Rows from block 10, named by matrix and row number. Rows with one number belong to one channel. Each number is 128 + 24 x the weight over its row's rms, rounded and kept within 0 to 255. All counts start at 0. After the name is the row's rms in percent of the matrix's.
# convs0: first 3x3 conv, stride 2 (model.blocks.10.convs.0.weight, 144x96x3x3), inputs 81-89, a 3x3 kernel for each
# convs1: second 3x3 conv (model.blocks.10.convs.1.weight, 144x144x3x3, transposed), outputs 81-89, a 3x3 kernel for each
convs0.86 096 [128 128 127 129 128 126 126 128 126 129 128 128 126 144 162 128 134 131 128 129 128 130 129 128 128 128 128 206 170 131 170 128 137 141 127 128  99 113 128 125 108 117 125 108 116 144 132 129 128 152 128 128 127 118 128 141 132 170 130 133 172 136 130 103 110  94 128 129 130 136 143 130 123 145 128 149 159 128 128 128 129]
convs1.86 098 [139 127 133 139 137 126 129 129 162 128 121 128 119 128 116 125 128 128  81 167 132 127 148  86 154 100 126 163  92 128 129 128  97 128 121 115 128 128 128 119 105 121 142 121 150 127 125 128 128 144 136 127 142 128 105 132 128 137 122 131 128 148 137 129 128 103 128 128 129 128 101 128 128 182 112 119 111 128   0 121 189]
convs0.87 075 [128 128 128 128 128 128 128 125 125 147 138 128 190 146 146 128 129 150 128 128 128 129 128 128 128 129 128 126 128 127 125 127 127 127 128 128 126 126 101 128 126 123 127 186 128 150 128 129 123 112 115 126 112  93 128 127 141 126 128 152 126 128 142 122 114 118 112 125 128 128 122 127 130 130 255 128 128 119 136 123 120]
convs1.87 103 [127 116 134 105 125 138 137 135 130 130 121 126 128 128 122 128 123 152 128 128 128 138 104 116 127 125  62 127 101 134 128 120 128 128 128 124  77 140 136 161 120  98 136 127 128 129 136 128 130 176 149 127 143 128 108 128 128 127 128 128 112 132 128 129 127 128 123 126 128 137 152 139  90 129 126 152  88 129 128 123  94]
convs0.88 145 [141 123 122 123 127 123 127 124 125 105 123 128 128 129 128 126 127 123 111  88 117 128 128 128 130 128 129 117 128 126 128 128 102 127 128 128 128 110 126 129 128 128 128 128 152 122 128 128  90 128 128 132 132 129 131 123 123 126 127 124  77 127 111  91 108  61 105 124 120 117 125 127 128 131 154 128 128 132 111 103 127]
convs1.88 101 [123 128 128 126 120 129 137 129 128 128 127 128 129 128 128 128 132 128 128 128 127 128 128 128 127 127 206 106 128 126 138 127 121 117 127 128 128 133 128 128 130 128 128 128 129 128 103 129 122 125 128 128 127 174 128 124 128 123 128 116 123 128 126  72 128  86 136 132 127 135 130 128 129 131 125 121 128 128 116 101 102]
convs0.89 136 [127 125 128 143 154 134 194 182 176 132 147 134 129 128 122 113 110 128 130 128 132 128 129 129 128 122  93 143 129 124 132 133 128 127 127 111  75 128 131  57 124 140 128 127 136 137 127 124 127 124 128 108  27  84 156 128 172 138 128 129 149 126 124 121 119 125 126  92 102 127 118  99 136 128 124 128 128 126 128 129 127]
convs1.89 093 [150  94 155 134 122 118 137 128 139 126 128 128 109 128 124 100 114 128 125 184 118 124 133 102 127 122 126 172 128 128 128 129 104 128 127 127 128 128 129 122 123 116 127 128 127 123 128 127 128 137 142 128 129 136 128 138 128 129 128 128 129 128 133 128 130 126 128 132 128 126 133 157 128 124 128 129  64 106 125 124 128]
convs0.90 065 [128  88  73  84  37 128  86 107 128 128 128 127 128 128 128 128 128 128 128 135 130 128 133 131 128 130 133 128 128 128 128 128 133 127 128 128 129 141 141 128 129 131 128 128 128 128 128 128 128 128 121 125 128 128 128 128 128 128 128 128 125 122 128 128 128 128 128 126 128 128 128 128 125 128 138 119 113 128 120 128 117]
convs1.90 087 [128 128 128 128 128 128 128 128 128 128 128 128 128 128 128 128 128 128 196 255 126 128 128 128 128 133 128 128 128 128 128 128 128 128  38 128 128 128 128 128  99 128 128 128 165 128 128 128 128 128 128 128 128 128 128 128 128 128 128 128 151 128 128 128 128 128 128 128 128 128 128 128 151 128  87 128 128 128 128 128 128]
convs0.91 158 [117 119 119 125 129 131 129 140 136 133 126 125 129 128 129 117 122 123 117  63  66 103  53  78 121 118 121 128 129 135 128 136 136 121 141 132 129 126 133 114 121 128 128 133 127 147 135 127 129  84 118 105  90  95 173 153 128 171 138 130 139 133 127 147 129 140 141 138 142 143 136 128  98 128 122 125 127 118 121 118 120]
convs1.91 147 [134 151 139 163 128 159 158 142 101 139 128 128 126 128 127 106 128 139 111 131  64 119 128 174  80 237 120 129 122 124 150 128 114 128 128 128 128 128 128 129 128 128 128 128 115 125 100 128 110  94 130 101 132 131 128 138 117 128 127 125 161 128 128 100 128 125 129 130 128 127 128 127 129 125 133 127 141 103 141 100 122]
convs0.92 120 [131 127 119 128 128 112 122 111 113 128 117 128 105 128 128 128 128 129 131 128  77 133 115 114 139 132 135 128 124 128 118 115 120 128 126 128 113 109 128 125 129 128 110 128 129 126 128 100 127 124 112 128 128  91 126 139 128 127 120 122 128 122 120 108 109  95 116  91 106 125 100 122 100 128 129 128 153 133 132 137 140]
convs1.92 102 [165 128 148 134  48 158 221 130 128 128 128  89 126 128 128 128 128 128 128 128 122 138 148 128 130 115 128 111 137 111 192 126 129 104 128 128 129 129 127 128 128 129 128 105 123 128 128 128 128 128 128 128 128 128 143 128 128 128 128 127 136 128 122 110 128 128 137 128 128 134 120 128 134 128 128 128 118 126 132 144 128]
convs0.93 023 [131 128 128 131 128 131 106 127 131 139 171 127 125 134 149 115 123 125 108 120 128 118 135 136 127 135 136 118 120 165 125 123 154 128 125 151  93  18 104 123 120 118 129 135 123 115 127 141 109 125 125 129 128 127 122 124 132 123 126 149 122 125 147 115 120 130 123 126 128 131 131 134 127 120 125 122 127 121 125 126 133]
convs1.93 090 [136 132 129 108  99 127  18 131  80 128 128 125 128 128 128 130 128   0 118 128 121 128 127 123 102 117 127 129 128 133 123 128 128 128 128 186 124 113 128 126 126 125 116 120 124 128 133 128 128 127 128 145 128 140 137 124 128 129 129 128 128 129 132 139 128 120 111 141 128 129 181 129  83 139 128 128 126 127 127 116 134]
convs0.94 077 [128 128 128 128 128  98 128 108  24 128 128 126 129 129 129 128 233 128 128 128 101 128 128 127  69 128 128 127 127 128 128 128 128 129 128 127 127 121  87 128 128 115 128 129 127 129 128 129 129 128 128 128 129 177 130 128 130 128 128 129 128 129 128 129 129 128 129 125 127 129 129 129 100  77  48 128  90  94 127 129 128]
convs1.94 068 [126 127 126 126 131 128 128 130 130 128 128 127 128 128 130 128 128 128 130 128 128 129 128 127 131 132 128 128 128 113 128 129 129 129 127 128 130 126 128 128 127 128 128 125 127 128 128 128 124 128 128 126 128 128 128 128 128 127 128 128 128 128 129 128 128 127 128 128 128 128 128 128 128  49 130 130 127 124 125 125 130]
convs0.95 115 [ 98 112 109 112 106 104 123 127 125 139 128 129 128 128 134 132 129 127 129 128 128 136 128 128 128 128 133 141 139 133 132 141 128 128 130 141 126 123 133 127 118 128 116 125 128 140 147 149 128 132 138 128 130 128 128 128 131 134 134 138 141 141 145 129 167 136 133 206 255 132 139 168 128 128 128 125 137 133 167 128 127]
convs1.95 146 [102  94 121 111 115 127 156 127 128 128 127 128 124 128 113 128  99 204 142 128 114 128 122 130 128  66 128 128  39  53  62 128 111 128 125 127 128 129 128 128 117 168 255 127 128 128 133 128 128 131 124 131 129 128 128 132 128 128 130 125 128 131 131 132 128 144 128 128 128 128 128 124 116 128 152 121  56 125 127 128 127]
convs0.96 137 [109  65  36 129 128 124 128 128 128 129 128 186 149 177 135 128 130 135 129 127 128 128 128 129 128 128 128 128 121 128 130 123 128 128 126 127 133 135 130 130 134 128 156 176 132 125 128 176 122 127 128 128 119 168 118 129 112 126 127 129 117 124 158 127 129 126 128 126 128 136 123 128 128 128 113 131 130  75 141 121 128]
convs1.96 131 [120 139 125 128 118 127 131 132 128 128 127 150 124 125 124 128 130 153 130 117  97  86 128 129 128 128 128 104  67 102  24 128  54  91 128 132 128 127 128  16 116 135 128 128 134 131 132 128 139 143 128 128 147 128 130 128 158 128 130 124 159 131 142 130 128 136 126 121 128 132 126 124 115 141 128  61 115 128 129 128 125]
convs0.97 025 [128 128 128 128 125 128 128 129 128 189 161 122 128 128 128 128 128 128 128 128 128 128 128 128 128 128 128 128 128 128 128 128 128 128 128 128 128 128 128 128 128 128 128 128 111 136 245 187 128 128 128 128 128 128  96 128 128 126 128 128 128 128 128 163 160 159 128 135 128 128 128 128 128 128 128 130 128 128 128 128 128]
convs1.97 030 [176 128 156 128 128 128 128 144 128 128 128 128 128 128 128 128 128 128 128 128 128 128  71 109 128 128 128 128 128 253 128 128  19 128 128 128 128 112 128 128 128 127 119 128 205 128 128 128 128 165 128 128 128 128 128 128 128 128 128 164 128 128 149 128 128 128 255 128 128 147 128 128 128 127 128 128 198  41 128 124 128]
convs0.98 126 [123 119 128 120 107 128 128 127 132 129 130 132 128 137 138 136 161  90  70  51  57 104  89 110 113 112 119 128 137 107 129 127 110 127 138 102 103 128 114 117 115 126 113 116 104 182 145 128 221 150 136 163 143 153 133 128 136 138 128 148 152 130 153 129 109 128 138 136 142 116 122 140 128 130 129 133 132 130 133 146 130]
convs1.98 110 [106 128 129 131 115 127 128 166 128 118 128 128 121 128 127 115 128 130 122 128 108 123 128 116 151 114 130 130 128 128 128 125 108 128 124 143 128 128 128 123  91 128 128 129 127 125 131 128 128 138 129 128 128 128 127 128 128 128 128 131 121 139 126 128 128 128 162 121 128 127 122 128 141 127 119 128 131 114 169 135 128]
convs0.99 074 [129 129 129 129 129 129 129 129 129 140 128 127 179 138 127 142 127 127 128 128 128 128 128 129 128 128 129 152 131 131 128 127 135 129 127 127 128 128 100 128 128 127 130 128 128 125 127 126 125 128 128 129 129 129 142 134 128 135 126 126 134 129 126  97 103 118 110 112 114 131 127 128 130 127 127 157 126 127 161 129 127]
convs1.99 061 [128 128 125 104 128 117 126 141 222 128 130 128 128 128 128 128 127 131 125 101 127 126 128 128 128 130 128 128 108 128 128 130 128 126 128 128 125 128 128 127 127 120 128  85 128 127 128 150 128 128 128 128 128 128 128 128 128 128 128 128 211 128 132 128 128 128 128 126 128  81 140 128 119 128 195  84 128 108 128 135 128]
convs0.100 082 [128 128 128 147 127 127 153 130 130 119 120 128 127 112 124 142 121 117 128 128 125 128 128 128 128 128 129 152 162 128 193 153 129 152 139 133 127 128 125 130 128 128 127 126 116 163 141 128 138 136 128 129 129 128 128 127 128 127 128 128 128 130 128 132 128 128 131 130 129 144 130 127 128 127 128 129 128 127 130 127 128]
convs1.100 089 [128 129 110 148 132 128 154 128 128 126 124 129 113 126 127  52 125 125 129 118 127 128 135   6 137  83 129 147 128 102 133 120 123 140 128 126 128 126 130 130 126 127 126 128 126 125 123 128 130 122 161 126 129 129 109 125 136 135 128 145  96 152 128 128 129 117 128 130 126 128 122 255 125 141 154 150 128 150 127 107 136]
convs0.101 142 [153 144 150 153 146 135 128 128 154 147 134 127 178 218 238 126 199 128 128 129 129 128 128 129 128 132 131 128 128 129 128 128 128 128 128 134 127 128 125 127 128 122 127 123 127  89 117 120 115  71 126 125 139 160 128 128 128 128 128 142 128 127 137 128 128 128 127 198 171 154 161 149 139 142 125 173 255 135 127 130 120]
convs1.101 141 [120 117 127 128  74 126 127 149 128 128 127 150 128 128 118  94  66 128 128  25 125 125 128 128 129 126 128  81  10  73 128 124 128 128 123 162 128 125 126 128 127 128 145 128 128 135 131 128 148 135 113 125 128 125 128 128 123 130 128 130 177 133 122 138 128 139   0 126 128 129 134 114 135 128  50 108 126 129 130 128 132]
convs0.102 043 [120 112 113 119 110 113 124 120 120 136 139 139 138 128 138 124 141 131 131 115 114 119 113 101 124 114 116 123 120 120 135 153 122 157 152 122 140 131 136 115 133 140  13 117 128 131 142 139 161 153 125 114 116 118 126 136 139 148 139 139 151 136 142 132 116 126 132 127  17 137 119 129 140 135 135 122  90 125 119  91 135]
convs1.102 033 [116   0 141 125 116 131 115 126 124 125 134 128 116 125 127 132 129 129 129 106 124 127 128 120 117 122 127 121 130 127 125 126 138 126 128 130 137 124 122 131 125  61 127 120 111 129 120 113 139 125 116 125 134 112 129 134 128 129 140 137 132 139 135 128 122 115 133 115 123 128 124 128 135 128  64 143 127 129 127 126 130]
convs0.103 124 [165 150 128 125 138 129 122 137 128 136 124 127 139 141 127 128 129 132 118 121 125 128 128 128 113 117 125 165 146 128 163 149 128 140 152 128 123 118 106 138 127 125 141 122 120 129 129 128 128 127 128 128 127 128 222 182 130 139 138 159 128 127 139 129 127 127 127 124 128 123 122 127 116  55 128  94 128 128 127 130 128]
convs1.103 098 [124 128 129  72 129 170 132 145 122 128 125 126 120 128 119 128 128 127 139 131 114 172  86 104  83 128 115 125 156 133 143 127 127 127 125 109 128 126 130 117 125 128 127 118 126 129 128 128 128 136 146 128 132 137 129 135 128 126 175 128 113 140 148 127 128 128 125 130 128 121 162 127 128 110 138 144 145 119 128 128  50]
convs0.104 038 [173 160 171 157 169 217 128 135 132 128 128 128 123 129 129 129 128 128 127 128  97 123 121 111  92 113 126 144 159 154 131 128 128 128 128 128 126 147 151 143 138 128 134 127 121 128 126 128 126 124 128 126 120 128 131 131 128 132 128 128 128 128 124 128 129 128 165 149 128 144 135 128 124 119 107 130 116 130 132 124 137]
convs1.104 061 [ 87 155 163 118  98 143 131 145 118 114 139 127 128 128 128 118 128 126 127 124 116  91 145 118 114 127 122 145 123 127 124 119 129 128 117 125 119 128 177 128 136 192 133 129 123 128 131 143 123 124 134 130 128 128 128 128 112 161 110 131 105 132 128 121 154 131 128 116 116 126 129 132 126 136 148 127 135 134 128 119 108]
convs0.105 208 [128 128 124 133 129 127 129 127 128 120 127 128 128 132 128 124 116 117  79  43  66 178 130 131 133 124 118 128 128 128 128 135 144 128 134 140 108 125 113 128 122 118 124 124 127 121 128 116 168 129 126 131 128  92 127 126 127 128 128 128 133 128 125  40  34  85 134 130 116 135 128 134 132 129 128 136 143 128 132 135 135]
convs1.105 173 [ 89 104 137 126 128 128 128 128 128 126 128 128 128 127 128 128 128 128 138 132 128 134 219 128 122 128 128 128 128 128 126 121 153 128 128 128 255 128 125 128  76 123 128 128 128 132 134 130 126 127 125 128 128 128 128 128 124 128 128 131 128 128 128 130 144 129 168 129 141 127 128 128 119 128 100 128 128 128 119 132 128]